Rows from block 3 of a small image classifier, named by matrix and row number. Rows with one number within an expert belong to one neuron, the router's apart. Each number is 128 + 32 x the weight over its row's rms, rounded and kept within 0 to 255. All counts start at 0. Numbers have three digits each. After the name is the row's rms in percent of the matrix's.
Before each expert's rows are labels from the 100 images, of 14848, where the router gives the expert most weight on average: "colour at peak" is the nearest of a few named colours to the mean colour under the peak. Only what is clearly more common there than usual is listed. The data: coloured fractals of 300 iterated function systems on busy backdrops. In brackets: how many of the 100, against the usual share in percent.
# router: slot weights (model.blocks.3.mlp.router.weight, 8x384, trained with AdamW), inputs 64-127
# up: expert up (model.blocks.3.mlp.up, 4x384x384), inputs 64-127
# down: expert down (model.blocks.3.mlp.down, 4x384x384, transposed), outputs 64-127

# expert 0
colour at peak: pink (46 vs 20.6)
router.0 100:158109106089125167127112086080115145102060108047136142159128108136083120111140059188138161155139101115169138101156087114212165109110117141071131112172127056126137113111123081108105156112090133
router.1 098:162145148117149145102163070099186151159088106089157063137083095188168153151133116164080057174123156132122105154147090117133181134170147116153155137191115146150137101111136059129138129171145152
up.22 107:181127186187097146117132135200187124172152089135141128122104117113140119087091112121145089140119161132119100115082123125092155184115132085082121084110102093090073162193149093144145074147121120
down.22 110:133131096190149134167204210072123063103111143154135160087151154069129147115110135175128166075093099159172147116099157153130130134137143133144096136134104142143210163077153149119167113090113133
up.23 077:142181127148125076077120131163148136088124139142122060038115120108076135084096127076172139135114075081061166143132133117097133098132101086135117154179172071185152141113146138165114080070174149
down.23 074:128189125189169124151156110075125123121181178090104143123181101127140115126146181126113108145122127186200102105127114125082106149180143109134129171077140204108141146066115069134144084144146121
up.24 147:104096128109186113137096087140131133133111070070128152103137125173123115126107115151147181156138116107102105091146175123171073175117136153090136136181070131077145042094104110140168121132115148
down.24 137:121096131114098130142056115133101163131107050129172141150096043117115150109172142153094186120141096177158135175117123169042104087130073131118118144149066128228132096166110098132132171190119172
up.25 117:106109121142127171160180193119141125094119138229176135086176147155107121109114123065130118116162212123090133101169119195099140110183124157114089132161183140149139153111177119115122118155147157
down.25 113:119163079114064211131103095130221151168153075134158157131171100133126101125146163156082160137095162135150160109111113124075162157112139128096139076140151131113111105073150107113191141156128103
up.26 110:102137112168079101121128144146162066116125113112105161169141132155120165098166187126076151172088122102124161097083136110117127070116099098158093131133114088139062109137149135166114150147102104
down.26 109:090127151092181102125094166136083112130098105188123070172087139125124168089065130064145134147128149145078170089207100136119153186134124130148112101157184153151142116101086163177090090118121127
up.27 130:118125146141102137107093167120176064154062108183093131195139079186112195109142151125081094133092127155160170144037114158121153098105131136154109116133147143140101131105160097094129114130171131
down.27 125:121120143165126168117197124089112165113216139062100151118091133119124093145130117157085163139140108073148164129085152072074137148110147104165118100115103064165161140141132139154086146067124152
up.28 079:138138122137143173139107156126157110123068091127096101160087116128094110103105098127128170144122151134214131137099129092131220128186104088091126106200072104142121163154140101177071189108102113
down.28 086:122068081120138138127075170079132131133136167114118109163123115088140122126089130096140154138098151093152086129169134110144145095086101122151122164163131135098151111146124081093128150165145153
up.29 072:099089186154156113094123156164114149132115132215083185103119097161185103121173176094137121180079129117081091105131127139092101111137175106070113173125130155161115186137043192167146119087115127
down.29 074:087115134115093136092126206145089103110158130205140179126177103102173179169109112103108136090120150147171163099062156206157147132103122114136155068087110153155137178130122135180138142138174105
up.30 082:064200120159124150105138115126108096109159108121121119144108174125093150094177147120159188159109098146140095182136150116175131071131124132126162077112160122122080102137136146133137181145120106
down.30 086:156107137116137093091145112085144156121113132192124129105156109188183113113124142082084058149107198067116098140180139147102118127107147113135143114146123152125139131158111190134169150135133117
up.31 089:072089145141105135122156116112143134090105163077095096145124145147104132173110171142136082084144111166170116127130141160131106095143109125160142117137080132100166162144087112178109104129106163
down.31 088:169176162140115096117122139128132092129127128102070135127187164105119159133077142090159108137102119097080108147119119135114160109168186091150134193139110209108148145145175154118138044073149117

# expert 3
colour at peak: brown (79 vs 25.2)
router.6 102:097075155163183147144182081098136163088104094152144103088158152065158093106076142121094145109129102144153127115165132142114158134177109156158142104124105130172135134106088166180111100137178114
router.7 103:103104165217155169117143126113122173114141118151108085125123137134125096119136167149083184125076095092098196076154105094139147142173125134195099116125115054127117128153126167129128122108151173
up.22 099:146113136153144151154097115072157112121166101107120079178132171128154125132132127153133128184139172113200168148098093153080070135127092082121161137110122099140105157100125119119143098161111131
down.22 099:143188097110088141112149160084180121067174093121149143083086149085034075080108154149116116113073106108160130143142136111129134109132148095157143172132135084114117119153104106199107105109089159
up.23 114:149175157171171142152125128056142029117125135150111091112150163107147113124154209125158144102186115125160120145145116114104155128126102096135159082138137176138123124134143059084101134119095111
down.23 116:139152140132111136185160168083079121110185096109058141092107164111110117112143109093167181128128120149162094156104116161143132171151117145112136080113117149161131106150194118103129088131122164
up.24 072:176118132029157047124106139060131148149126115108201155122140205152109135176134137096128150128143112092117121116143119108178132158148169127095116159123121088147150092188135103174115127175161098
down.24 080:135103131112158092173182147118062089101093132136058124126112111107172141128111085141105166126127171145096068117099122127133111133105104131110118144130107163086173068104102156103171228060127147
up.25 085:120144199129110096137132138129096170159172119172093113091122104173138158107140132160114102141085177103188107067144101176148187134100152155129106084117112135105076121206087143159175159086157195
down.25 082:108098086108122195118090079199133087161143134114084132196130126140158048175145148129129131125144076104122102124061143123149120164120115137110169142108137106122158155132153103106114129097110076
up.26 088:125107132133130113147120156104112145112094158142112087089130129093129151122097144123103151112194108092115089172091185087147155129129090182160104164142083115181176171126106128090180106115221123
down.26 090:080131118175148195154119094154109173185180134113120129144159138091174163104096132170136131101155114210142065135084147163131139146116156122076103075124151151095088137137174144125077149145097161
up.27 138:089132127176179124122113147112101164128105127054133086091176203135111131086083124120106152114170126120093144089155090105150177118108135136184119123174108098139157150138156073133065084113105101
down.27 119:184141139118169120155135045184110123150090073124094077142125153139103099103135110183108113171107118118113159180166059044115143155121139126176076100136131193174157088153178116178217142166191132
up.28 087:172151147130152096080119115131099160204093058181124184130138127078116127143097097150115109124135155136107135154121162163116108151150134139107184113122089176149150127156172127135192081124095103
down.28 089:120136134113140195129158130105135139082118133181106136146167146132147165162104093124159136150127155106133125169177163127126217112148107125131119170132099150133150204139068162137150148117184085
up.29 102:089158125149119219080133137081130116127133136135151149092114138148122146097144090092109108140138150121120155128127114109169077156088119121109184122182158133139161120118151170153077106143121172
down.29 091:136130145159105133156104119126113131077128094136088119092160175080142102156144135210159065122158126169170130137146136109083096164169137104243077174125044159169119151077130147106101121223163082
up.30 121:159055151167124210125102114088077151105114172084162103180169153130131126157146101130180069181107089145085107143143106152115103186084145091147143138128101124092132146128153183100106114138116181
down.30 115:170129140127105097105126098143149108133134110158103149149133168159152186138099193162068105142153197120165124154138120112092091090104079102181096137109130141154107107087168121145147096150174132
up.31 122:125133074105142178116137101075090127059169177115138170111083121127101155147164097145112100133127137109095127109107137121204154091130117143121146124070116110135144066158092118186092141122164124
down.31 116:164120124080105045105132078172126152182107133180170144115168121103129171115147131122132100167162162108128109133141148132070177220065125117146155136135167184146145150132136111088150186078138113

# expert 1
colour at peak: pink (45 vs 20.6)
router.2 093:109152135121116068117113159169152089122220111129174176157090152183097117125135129034164089106129119195121086163108137111075104119155132133097123100068131130102111120091092079192197120070109133
router.3 105:105086135100147067124141148136165108067220139128132198132148181180141147132132110115154104143136140175097133149144189167137100158167102121121130124101140188100125146088119107148109130115134077
up.22 099:182197126122117137131192035119163182144115103098175130155110090135111129109122138161150108128086154138161193098106125122163152092102142095136145099154097179136156140128085103149096129107167143
down.22 108:142095127217151152095120160129109176106092174121089156094111124135164126160125111140122101153148142134072114106153130191064116121108117071148111139170115141130162108152091163094142143142084104
up.23 093:108107125112204130134113124162089130139127136166082145092083198057076107148104134141099102097145189107146080118102149131182129087147119138147101128119130137156114177115092139128084103086109132
down.23 083:052116131161153101095159146150128180094138207118107120104132154159158143137147111110140129175067096137157130051101177123170142117121190155199133118154093089077100115133166180115133104123134094
up.24 116:154135148181126151126138115113126189120158065156175137152101066140098121110173170157110130112129113158125142147118124135121134149155139118084140157172088105077109132154181116134140123118118131
down.24 122:143110116133078117116098211125091089148156210165150147109093150112102170125151094134141140176055141093089083121185111104149124144138079125170111126136117152129173130127157173098115081139155130
up.25 077:097118152102177143128210140171084137152082110199166103168109128110155135154142091106073080114137105081180122203124069131130153131157098147102101100049133142153133144135154085170103106136166095
down.25 076:128107091124128170159073109145113125139147128186125135133136101133109123110079122125173111092151125122123112119093106165122105134130069150119152157110081189084098178198097150088119164150200095
up.26 107:158133137153162145076099136153134152124143154123063141152065136127095062126090093121137113155077146114125161145173124086136077147137123129058219123102156124120198108114164128083118130085126098
down.26 110:144124118111115162170175188105154180169106168094126099137091144122163122144103108122188168139133135136095135158094112139109135093168078174158100079047122115140140165142150058133173094122121131
up.27 110:122163132167130153107158166146137146127167114132112141137112144099107118099104148115116183132170106137126136095125121129145150135157129162112100131082130160126142168095133115124165149102094116
down.27 107:055146138120174161160112186090165134065133127051166151136108085139139141143150129150117138109101127078175156135087073077108138127195072169231157123105138165132185103163159151186133130141133170
up.28 072:143073119156128127100128176080117134113143119026163100102164130118083137174093140125047172126117132110115227117100141128151164091154137088078155089110090105028149072147153127105101166114134123
down.28 076:115101168126128125189191148101087077117143144151168115187114153116138116127139100132098143138138065117084157152125110113146167138148140187156120144150193144172146141079122162097168108180096163
up.29 086:135121131141133074100123159120125115161122118095196101137185164199152099107127094132196156115114163136114152151171167087159220156088107131168106167102062134139096093142140117164137172113143138
down.29 090:109110171149126146083075120105086076099102147127094184166152122141144123102124129133090101108136089087159153175159123080030142099135148145116159102090143076157159095083187169112129154119095180
up.30 068:147184107136166172106174135091146149107082118104133108119158110120155075168086121155110099168144145066166162136059177108075094098127137131132129132113103154113052125162143081086136103072100207
down.30 074:119090105194194161093064182164111151149126123156143141159142085141120143130162200114111108061154170118093118142092091165140131123083132119167130135163095121199236173114235167140102102086091155
up.31 126:114120141072133149106133079139135162140118102112147102133131152146125117145079135119110137142113130184126105133142129076130153123148153120151137118149109104173126185122188121112117126143168114
down.31 123:159139132124212098087164119116068104127154103102069173155098128124123132126128027119202116180099055192165106101118145147140029143136114099179176079097167108125107114144157183153145161145115109

# expert 2
colour at peak: brown (64 vs 25.2)
router.4 092:140164150122096116134123086186074116118119210166106100138178107084178150122142099191163153117141129109109097128131180158127159137101138092170089149176129140104111166151096120106072117138167104
router.5 107:179160094127085101152086111162099103115137157150089133142183111090170134117067129141147090130131156123102080100194131158127101133134121117059208165133159139120089108134087136123106137201085112
up.22 106:133148146165143131075148199169123151089146075148051097151156119090165125141195113118174126101135125104126081138125154203112136094143144107100101155119098092113130107124139131101193136152072129
down.22 109:154125108140163098139132128178090095126147122106124116115149129122142126149134107132112088102160119117115111148103113141084163156156094190113113069136132141120128123112118097156130115174146178
up.23 141:134155128187122127159127161128157097162090118125113088116133139132116108128106128144165114087123158124100153068134121147140135148127140126144149143142149078107124112117080143084111141113122134
down.23 148:112172128071084140098128129074129135137160136129132095150146131109131110115152112121127065127156094154115115175095120116139073111062138104113081130160165160172173183171119144160193199068104090
up.24 121:101114152053128080133108125139136072092168156119164103050213179112140137153164114122118090139155125098201089105149085084173043184110111102140217110109166125096163116065096156157104128169125116
down.24 109:128160139118162167099086170066150137130099094129122142162069128108128130159103152218106142094113022147115102109160116106105154112129103163159123148150045157163101085060132105069090111144157136
up.25 094:146125139152120138177169154067101118141146061167175120110161177175178084098098098125134143123137091153158118093101114125162211191083061114141160137152140153115115136118161060135110084094173102
down.25 092:159119140111103072093133100112139153115153151136144159169130160139102136181181182125126126123111188145063141208162174127168131103168141106172141146110135127130074088117127109109121134061126132
up.26 086:110111170221203173154144135076112123145089120090152058104119122144139106146151132096185153099107122095149107170122112156080168135134157156115100106073104116130160125110097150093202101087148098
down.26 087:156062082124079184154104152103148058102118076103070147163088121121147123135071071087155089111105097138158087149149132134135155146141142188086107082050098166158151116133126130130144176143125155
up.27 061:204078118089116147116100104093095126108118133103109072102067157152057136136227135102111124077107107128095085125136107140172158135127153081083084099080102105162118159101123165145136142089096106
down.27 060:110120091175168160078117156194087141128109078099145104097162162126077116108107132104155135103109145140126159110078100101094123155150082127086180081153127187099147123157060106133124140094181130
up.28 081:093103071180108198113161116157123096072147130161115147120136154107080158121111120152114147110121089123196145202120091124091173081157176151089130180117133144109168064084151144109132158100082127
down.28 085:108151127122086121255117140109148104124100113080191107134150118139150125200095098160161113127066126147108187138167097124099183153165119128152176185163121107087118090195109154088107117084125174
up.29 124:188128151105132139178111100126118127117140101133141147129143086142088144135140118145157169107157143097139147133109119126065084101164123150168138112149078153102115178200116116125117094152142137
down.29 131:055138136110147121198140159128119119155185153177064119141101100158140147148136116116139130161073056144110145193049095135100132146069135131148125092144176134149128158138163125097143138105136112
up.30 094:077111171098153183125110123131106065123118141126095169133126069180112136104090141066166113091154109119163103150122103130130111098127109145131158108161108119134131147120115119187164098148165154
down.30 088:117190110148156067145131142165136157127132139105138090101131171114161151111151082160116113139134130203116077099136069092142092118134193137126126133191094192085143116152075123123106139105126064
up.31 081:146164123054166154125162132164155120093094130106139174135158070168132133113107072125105111135132177111163145073111128080139121142171124182116146131152168102129155160164119107070143116115115168
down.31 077:124130151096089149156086101181123112168125140133172094126058132070111109145132066131113194076103133125131121169123060122162158113133154097120107126135149133163143150111173135128094083099118188